Rows from block 2 of a small sound classifier, named by matrix and row number. Each number is 500 + 40 x the weight over its row's rms, rounded and kept within 0 to 999. All counts start at 0. Numbers have three digits each.
Before each channel's rows are labels from the 100 clips, of 14976, where the channel reaches its highest value: "responds to" is what is common among them. Only what is clearly more common there than usual is listed. The data: simulated modem signals in the audio band.
# conv: width-3 conv, stride 2 (model.blocks.2.conv.weight, 128x128x3, each kernel summed), inputs 64-127

responds to: frequency hopping; carrier: 3.5 to 4.5 kHz; 50 baud
conv.6:480517425497519496593549505510455447555538560522562538509531615571565496573508543501551488531436482500460480530557457468450477493481452512524435446574495472411495474493533485516591547519512475

responds to: carrier: 3.5 to 4.5 kHz; 4-FSK
conv.116:491456538521492502514495517481482499505511463461474462486468464468489519496511476546515568390479482451521521500459497463559530509467501467501460410447474566495527554513460540495536449499458488

responds to: carrier: 3.5 to 4.5 kHz; burst
conv.79:492546455462512467553477424452445521517527442523466487425532589541486446478531495469467431492508509503468450539554446465392514442514529479476532414436452442445488489501494497502548505479554477

responds to: burst; 8-FSK
conv.118:446503466477486541528504442496469441526521479497495526451463440472506480488480570507502538583550469521396460537519497476525518525497542456542506537516547459555421588546486527481520506525451407

responds to: burst; carrier: 4.5 to 5.5 kHz; 50 baud; frequency hopping
conv.14:498594476507488507472538447401498459466474472415466529490441465531545559514510569444524489508494432492567474463483567490489533535559504524516486524479518473533489463604460396499476463524576527

responds to: frequency hopping; burst; 50 baud; symbol rate: 100 baud
conv.123:531549549526502522501562563484494559544488497517526522467556536535515451476544501514522464476505479504454520554537558551476499571567369583537448468539512480463554519545440541444597517500503494

responds to: burst; carrier: 3.5 to 4.5 kHz
conv.31:482572511408480467499475518523558530469474499497523498594462472461513514530418515504442478583553521515412534496528449505532484442548513482550472538464553501467487484496481515527484462500490459

responds to: strong noise; burst
conv.127:442508449503451513491507455438446511529456432402444516460473563515456480514532469487501494525559572497506550522477465441483463492465513437488476456472450471470521501555442465445469476499529506

responds to: burst; frequency hopping; carrier: 3.5 to 4.5 kHz; 50 baud
conv.26:464517485472473507584550485492551504449552553538471457552506605501514403472467460424481495487489455547494491476458487495489435417483505504412557489552461501499469501495497473490533542486486467

responds to: burst; carrier: 3.5 to 4.5 kHz
conv.88:453449480550483531503519471471511513540531572538491466520491483425434466523470469483535559493457496477539537530433454543537500510510499449446477463509453505547480510521496548531503475483517521

responds to: frequency hopping; 100 baud; 50 baud
conv.70:464502575473491477464496519499534502535554482497484427569556571518459491500490552546549449454530531459471499494479543499410544463570458513488440423507467477519494506518505515536579531497495510

responds to: burst; frequency hopping
conv.92:512497523466522488544514458523470488526540544557482518548597567493426479489437515557517503523511508449469487463388462531532451466592557446491528489534550478523428486500449549516533465491519523

responds to: burst; carrier: 4.5 to 5.5 kHz
conv.63:549530454472504453511457501499481472511407480472473525525540482450471457479508481486528473427545499493423462503525564565481469474498474593493547547501525509515406468559522515481532490437517471

responds to: burst; carrier: 3.5 to 4.5 kHz; 4-FSK
conv.109:477530477485552556507490507435524469523518579507447465556568561490479493538451491555476499435527528509552533520490469468494542472404512467508518510535544466456484464392486544548491433474476480

responds to: burst; carrier: 3.5 to 4.5 kHz; frequency hopping
conv.66:444498480534483531416503443516549485407479439481550439474430505465518513512485454481456517525554496514417523492520480495570476501580520511458502539515550492570487423472467426463494527399536520

responds to: burst; carrier: 3.5 to 4.5 kHz; frequency hopping; 50 baud
conv.117:564471516384529399532482457530461557466482561483492484541457532494503482545523478448446482501561473515522460498478489518540468523520597487545522461413530482481480589481482530515568474548516517

responds to: burst; 8-FSK
conv.96:538485538493414469466468496511433500498507447457456469530462514455556476532466492451434516423486490566523571520480518569479484441546574446507536541546513497510519427481464545521483509555469426

responds to: carrier: 3.5 to 4.5 kHz; frequency hopping
conv.126:462435470540569536515503538529554483468499569434526479543508539488470478485474502554492416476456453517483432473566451476456495488458436420481511465498424463456441494477516581506388472571467530

responds to: burst; 4-FSK; 8-FSK
conv.30:500452502526477458490545491529551514469557511468494503577491431507505571428572412476447434447480494466580527481463427452569516512497519550495462477508509530517569498451473506453493498503519507

responds to: frequency hopping; carrier: 3.5 to 4.5 kHz; 100 baud
conv.120:479483502493463532458446490510550535567577511496474483478562532539481457506474511502461531472446575533546567526506443495540514587524521515491465540492570434437486471550506494467602555560450529

responds to: burst; frequency hopping; 200 baud
conv.9:496466517460475495530447518502544512453497498475465495519465542451475530521477498518501482471511546470523498555511505524500508452499513501504617520485520587437534474541481497494475514446469527

responds to: frequency hopping; burst; 50 baud
conv.53:530475475536442556549567563513432511565524545543504445481537531459451488513455505423486523504532513525481447532459444497553499554446435499489424487545486534528459507519494513516586493472454536

responds to: frequency hopping; 100 baud
conv.113:490521527450530544503543439509514451498541536538435420468489411547521540478464475474463465505508490498497524484529492537495501475457469501453469536513601492421511475500427537467546439481543487

responds to: burst; 4-FSK; 8-FSK
conv.24:485479426502445448553490530490410508503523517480571502527457554516492588484512472527496493457512509496497538472470466529535508509546513452484598611524522491504407481472526453436502484493494493